A small self-supervised audio encoder (BEST-RQ), trained from scratch: mfcc input, trained on synthesised sound scenes: up to three everyday sounds over a background.
Rows from block 5 of a small self-supervised audio encoder (BEST-RQ), named by matrix and row number. Rows with one number belong to one channel. Each number is 200 + 20 x the weight over its row's rms, rounded and kept within 0 to 999. All counts start at 0.
After each channel's rows are labels from the 100 clips, of 14976, where the channel reaches its highest value: "top examples" is what is common among them. Only what is clearly more common there than usual is listed. The data: synthesised sound scenes: up to three everyday sounds over a background. In brackets: how many of the 100.
# convs0: first width-5 conv (model.blocks.5.convs.0.weight, 144x144x5, each kernel summed), inputs 0-71
# convs1: second width-5 conv (model.blocks.5.convs.1.weight, 144x144x5, transposed, each kernel summed), outputs 0-71

convs0.39,178,231,198,216,170,207,211,214,231,212,189,189,197,209,225,190,185,205,206,188,160,221,228,214,189,191,225,231,224,201,197,221,222,180,213,185,191,226,207,183,203,228,208,174,186,180,214,198,221,197,231,196,224,199,216,192,177,195,210,184,202,189,189,211,186,214,174,240,267,188,249,207
convs1.39,177,202,215,193,214,212,214,180,207,213,177,197,215,179,175,203,192,197,235,186,207,205,205,211,196,254,183,203,216,213,203,230,178,199,182,216,194,178,194,190,219,223,165,174,234,211,204,218,192,212,194,190,220,229,218,199,181,188,212,217,213,204,191,205,199,201,218,244,191,224,187,180
top examples: siren (95); background: none (51); first sound: siren (47)

convs0.48,208,204,201,205,214,216,204,215,175,232,207,193,186,209,196,206,191,170,229,192,188,184,229,208,192,178,214,185,206,186,193,216,208,235,226,219,228,189,205,200,189,180,156,247,163,190,158,210,189,187,207,165,206,196,186,148,204,234,209,186,229,207,233,179,174,163,181,177,219,217,224,190
convs1.48,181,203,200,218,200,184,209,195,193,218,220,225,201,199,165,208,211,237,212,238,191,260,204,187,196,190,195,196,232,191,209,184,202,205,184,230,249,216,191,200,188,193,215,201,199,213,210,204,209,222,201,230,183,180,202,207,205,200,208,195,211,200,186,191,162,226,200,185,170,214,187,159
top examples: laser zap (26)

convs0.60,223,194,202,187,195,209,228,182,220,201,178,179,169,198,179,173,198,184,192,209,205,195,204,187,170,190,214,163,206,233,178,194,208,179,228,227,180,187,224,200,170,211,232,209,221,190,210,213,168,187,200,180,158,194,199,191,230,216,213,158,230,170,173,189,213,201,180,192,223,223,198,219
convs1.60,227,186,200,216,169,231,191,212,176,190,188,218,216,230,229,191,174,213,192,182,213,220,189,231,148,238,224,178,215,196,196,197,222,212,183,201,225,212,177,184,227,147,212,196,207,199,219,211,195,222,205,201,205,150,225,196,190,211,193,219,219,212,216,196,181,202,185,148,204,165,226,217
top examples: siren (96); first sound: siren (43)

convs0.129,219,208,203,225,223,186,181,170,199,168,200,203,173,191,197,232,202,227,186,202,190,202,182,191,215,216,199,160,172,195,188,221,181,190,226,205,201,204,167,217,232,160,177,175,190,211,220,189,190,185,227,184,200,190,199,179,201,222,219,180,208,196,217,169,169,185,209,221,205,206,209,209
convs1.129,161,172,201,177,191,184,165,186,259,220,189,218,193,163,201,221,217,213,242,199,173,188,211,211,228,204,193,201,196,185,224,201,185,213,198,214,196,190,180,199,162,210,221,177,220,217,182,215,210,208,190,232,193,204,233,250,203,193,218,218,193,204,222,209,216,196,183,231,195,220,186,184
top examples: background: none (59); meowing (41); howling (33); first sound: meowing (29)

convs0.40,228,192,194,178,176,193,170,212,207,188,168,188,209,190,180,193,231,187,241,175,169,206,219,220,170,185,173,218,186,205,193,210,195,213,186,184,219,225,228,196,201,182,201,214,192,162,181,214,182,195,188,220,213,192,185,196,200,241,161,182,174,190,185,204,213,175,195,181,190,212,196,183
convs1.40,189,231,206,207,221,186,215,226,221,212,220,161,172,207,227,206,213,179,215,228,260,197,191,206,175,223,164,208,235,191,226,193,196,205,211,235,219,213,210,188,195,236,191,207,204,236,237,215,199,194,195,207,210,221,212,181,206,189,215,199,218,217,195,210,175,197,191,220,192,222,180,222
top examples: phone ringing (26)

convs0.1,207,209,179,156,197,211,180,163,177,139,202,189,234,186,191,218,166,203,184,212,159,184,208,197,183,198,144,196,177,193,164,205,216,197,199,188,203,217,187,215,167,197,184,188,177,224,215,192,221,186,215,178,142,215,174,196,220,227,189,223,180,182,221,173,227,221,190,190,197,183,193,200
convs1.1,206,242,217,183,197,216,199,169,194,214,198,199,199,224,222,176,244,212,207,224,130,173,201,221,210,206,212,203,191,196,213,175,219,182,203,228,213,167,189,195,221,202,205,223,209,220,173,177,242,204,180,197,221,197,235,193,226,197,203,217,201,204,202,192,209,239,219,226,175,194,209,198
top examples: electric buzz (52)

convs0.63,222,209,194,197,198,227,183,231,204,177,181,194,180,160,184,193,175,180,169,227,165,194,191,208,226,200,242,178,176,230,204,209,233,200,179,172,173,162,184,192,203,193,199,196,222,214,173,191,186,169,205,177,224,175,197,204,213,202,254,205,199,188,231,177,188,169,205,221,211,182,187,186
convs1.63,207,203,200,186,223,218,227,196,209,187,202,211,192,225,243,211,176,204,173,237,223,208,225,212,198,229,199,210,205,201,194,232,204,235,211,170,207,220,230,192,218,211,213,198,228,212,181,210,239,193,171,196,227,218,214,192,219,194,194,208,211,180,163,233,208,215,196,190,210,186,221,191
top examples: laser zap (43); siren (36); first sound: laser zap (26)

convs0.105,201,183,169,194,190,199,220,222,201,199,238,209,203,249,163,233,196,173,185,184,187,199,193,192,218,167,185,206,194,209,221,225,190,213,202,199,204,176,235,222,202,193,177,194,200,183,206,183,197,171,242,214,203,192,176,188,175,197,191,180,180,197,208,209,182,193,230,171,198,222,236,177
convs1.105,198,206,226,168,199,178,199,198,186,198,181,196,229,205,198,213,181,193,217,188,182,193,180,221,197,220,237,233,234,190,223,151,240,211,192,209,199,205,171,214,182,207,209,218,203,200,237,187,140,185,175,224,186,189,266,236,184,217,196,211,231,214,197,192,157,221,182,223,202,195,187,187
top examples: background: none (61); siren (39); laser zap (35); first sound: laser zap (26)

convs0.85,198,215,199,213,183,188,180,212,193,192,214,185,191,182,205,193,209,169,185,177,227,184,202,198,191,176,204,151,229,219,186,188,242,180,259,201,200,217,181,201,199,172,223,213,191,180,174,186,210,181,203,178,228,228,190,220,200,200,221,196,217,187,182,174,231,187,221,196,199,181,249,241
convs1.85,209,194,189,227,195,199,190,196,228,188,257,187,181,202,204,207,217,202,196,209,177,198,230,210,181,170,161,198,219,217,189,184,163,213,164,206,172,175,223,219,194,200,220,201,202,166,209,192,232,224,186,253,217,210,228,215,186,171,183,171,171,196,179,205,185,181,190,203,210,173,202,211
top examples: crickets (66)

convs0.132,189,188,182,182,197,176,233,242,174,193,199,197,192,242,192,204,185,149,201,198,178,203,215,233,195,193,231,226,219,229,200,168,219,221,197,194,184,194,199,187,181,176,208,209,235,214,227,216,204,192,199,191,205,150,192,206,212,219,206,207,183,223,193,189,184,237,194,228,202,181,225,201
convs1.132,185,190,229,202,220,195,191,231,214,206,224,229,218,181,185,217,214,193,252,185,205,191,212,223,197,207,191,211,211,173,225,205,234,167,198,199,195,180,217,190,222,200,213,179,193,210,221,209,202,195,204,187,220,228,212,233,193,204,225,197,241,210,202,224,182,201,223,217,191,202,212,200
top examples: siren (86); background: none (51); first sound: siren (37)

convs0.91,240,176,202,222,187,208,237,200,169,225,215,209,177,180,233,190,200,209,204,183,184,184,210,196,205,206,204,193,210,193,184,217,181,166,213,173,215,199,209,181,193,167,219,181,197,185,194,171,202,185,211,215,172,181,195,173,194,240,236,188,201,203,239,214,200,179,222,174,242,179,224,200
convs1.91,227,231,245,195,214,209,173,183,235,189,201,211,205,196,181,224,179,204,194,200,198,201,198,185,243,215,204,198,203,193,191,189,204,226,223,202,167,183,183,193,195,218,211,215,186,232,172,209,208,231,215,216,206,199,214,181,169,168,183,212,209,252,205,195,223,207,207,185,194,210,196,195
top examples: laser zap (56); background: none (49); siren (45); first sound: laser zap (37)

convs0.133,199,236,205,169,179,150,226,232,185,213,170,195,159,201,179,249,212,201,222,192,197,205,210,208,187,196,185,171,183,224,185,192,192,232,196,213,181,198,173,175,180,207,181,204,189,225,197,208,190,164,225,208,199,190,190,174,212,207,175,213,174,177,187,208,182,199,184,213,181,223,214,195
convs1.133,232,225,219,217,194,180,205,183,163,171,225,207,188,203,187,183,214,179,160,210,205,176,210,216,178,192,163,184,187,151,176,219,191,182,175,199,241,212,192,149,206,222,200,201,206,198,159,225,200,193,207,240,205,206,202,203,202,197,196,196,181,187,179,180,220,182,211,177,216,200,207,203
top examples: meowing (63); background: none (53); first sound: meowing (41); howling (37)

convs0.29,196,203,201,187,212,222,167,189,112,221,203,182,229,184,209,184,222,233,178,229,234,193,201,202,217,179,188,194,210,156,202,201,223,230,177,215,186,193,207,207,235,238,208,170,206,197,172,224,212,206,215,187,219,193,194,196,205,197,192,209,217,190,204,215,217,175,178,194,215,196,185,210
convs1.29,215,221,226,192,200,168,228,207,204,187,233,204,223,201,200,217,225,188,193,199,184,217,187,241,160,201,205,220,173,212,176,222,207,205,192,227,168,202,197,206,230,260,182,228,225,182,203,196,210,194,212,179,205,213,202,203,186,191,201,198,207,222,198,195,199,209,214,164,215,213,215,191
top examples: background: none (50)

convs0.110,158,189,241,185,210,187,168,154,220,221,167,192,182,223,238,185,198,218,186,207,214,214,238,191,243,162,195,185,186,217,189,168,211,176,227,208,219,175,202,177,209,176,183,230,195,209,182,174,212,202,197,188,191,200,180,235,201,227,221,207,166,199,204,189,211,220,180,181,195,170,189,178
convs1.110,178,220,157,209,180,200,229,216,185,212,180,204,198,220,196,204,168,209,232,198,208,204,215,210,151,199,206,177,214,194,184,239,228,192,145,188,222,200,183,209,203,241,208,207,194,236,186,187,236,207,182,207,189,208,177,189,182,221,167,208,200,205,194,170,171,194,210,191,197,189,209,203
top examples: crickets (51)

convs0.59,171,187,216,189,234,213,179,209,217,193,192,235,217,187,178,195,202,168,221,238,228,210,191,194,165,206,200,192,224,191,185,178,224,220,175,217,197,191,182,219,228,215,196,191,199,189,230,157,212,206,217,189,198,211,224,216,181,174,153,233,186,215,170,200,209,200,181,204,208,189,215,187
convs1.59,206,207,232,213,159,237,192,231,186,207,194,162,182,182,214,204,224,212,171,176,197,187,174,223,169,195,174,197,208,220,194,172,191,187,213,202,177,216,206,211,204,199,191,182,211,207,179,193,206,228,174,176,193,216,200,179,215,223,169,215,179,183,229,191,173,188,204,187,190,182,209,192
top examples: background: none (60); siren (43); meowing (35)

convs0.0,206,184,212,188,197,191,198,185,231,182,202,244,207,198,189,194,213,202,225,219,189,201,173,211,242,167,203,172,201,199,200,158,179,201,213,179,230,190,172,219,182,230,185,210,191,208,210,221,205,198,200,183,216,196,235,194,226,212,205,227,192,205,181,194,165,214,198,191,214,201,210,177
convs1.0,189,182,202,198,206,207,171,205,223,228,189,194,197,168,188,214,171,184,186,200,179,223,204,216,234,224,259,224,236,196,186,229,186,191,206,179,173,184,183,204,200,189,181,201,220,248,202,204,180,201,183,202,162,240,172,211,203,187,192,220,217,195,211,207,202,166,195,214,209,213,199,190
top examples: background: none (74)

convs0.18,222,164,252,257,193,173,162,181,190,187,183,225,188,217,242,180,221,196,173,232,190,207,205,226,232,213,187,181,211,223,179,176,209,209,154,219,197,174,196,198,199,214,177,220,218,214,185,172,218,184,223,208,201,199,190,230,199,193,214,190,173,210,216,168,214,207,205,184,191,203,204,214
convs1.18,190,222,228,220,186,209,178,192,135,188,242,203,214,154,187,196,223,204,213,210,170,208,207,203,178,183,157,203,212,187,196,220,222,204,197,203,230,181,228,160,220,227,199,197,204,211,186,187,197,186,209,180,216,181,188,179,203,243,176,226,221,226,193,165,214,188,208,192,227,181,195,181
top examples: phone ringing (28); church bell (27)

convs0.101,202,158,189,197,204,213,215,184,211,208,199,194,219,200,185,201,188,173,182,223,234,214,191,199,213,165,207,185,194,194,187,160,189,187,208,208,195,182,213,160,167,145,187,187,199,186,175,160,230,186,167,213,149,183,257,189,198,184,213,202,182,195,181,187,217,191,216,247,203,193,184,185
convs1.101,178,240,213,197,216,192,187,232,167,201,190,216,203,199,197,184,184,221,213,213,193,230,187,214,190,211,193,182,214,196,205,190,204,211,231,195,221,170,172,261,184,243,184,206,212,205,226,190,167,204,254,225,209,223,126,193,205,211,176,198,207,210,187,197,211,190,176,162,211,208,173,192
top examples: crying baby (35); frog croaking (32)

convs0.51,230,169,208,148,227,193,183,198,203,180,234,193,170,196,208,209,169,204,239,208,214,215,206,212,167,222,190,186,240,203,189,232,211,185,232,211,198,180,216,212,196,207,177,179,177,175,175,189,211,191,198,209,199,203,222,213,182,173,211,208,193,153,211,197,206,229,204,219,201,203,175,176
convs1.51,184,231,190,170,182,216,202,198,202,172,142,191,216,199,195,202,256,179,189,181,203,187,217,154,222,213,236,165,174,165,214,222,213,198,197,217,176,175,192,198,177,192,205,213,219,227,191,224,189,200,232,186,182,191,205,237,176,199,219,195,206,212,192,169,217,189,175,202,199,195,216,214
top examples: meowing (27)

convs0.56,212,169,210,213,200,216,198,201,207,225,169,239,207,191,171,182,191,215,145,215,184,219,200,203,212,168,225,215,192,190,187,240,195,199,246,242,212,159,173,181,199,218,200,231,175,172,187,181,189,213,200,199,158,177,143,182,187,207,233,208,211,209,203,191,206,223,180,199,205,188,208,191
convs1.56,189,209,215,232,166,202,192,208,190,199,161,170,208,210,162,179,214,207,221,180,193,193,200,184,237,159,182,203,218,182,184,189,213,168,177,197,211,176,208,196,187,154,196,179,236,170,196,198,213,229,194,194,216,199,181,239,196,211,173,206,204,181,214,196,186,221,211,186,171,190,191,200
top examples: laser zap (61); background: none (52); first sound: laser zap (40)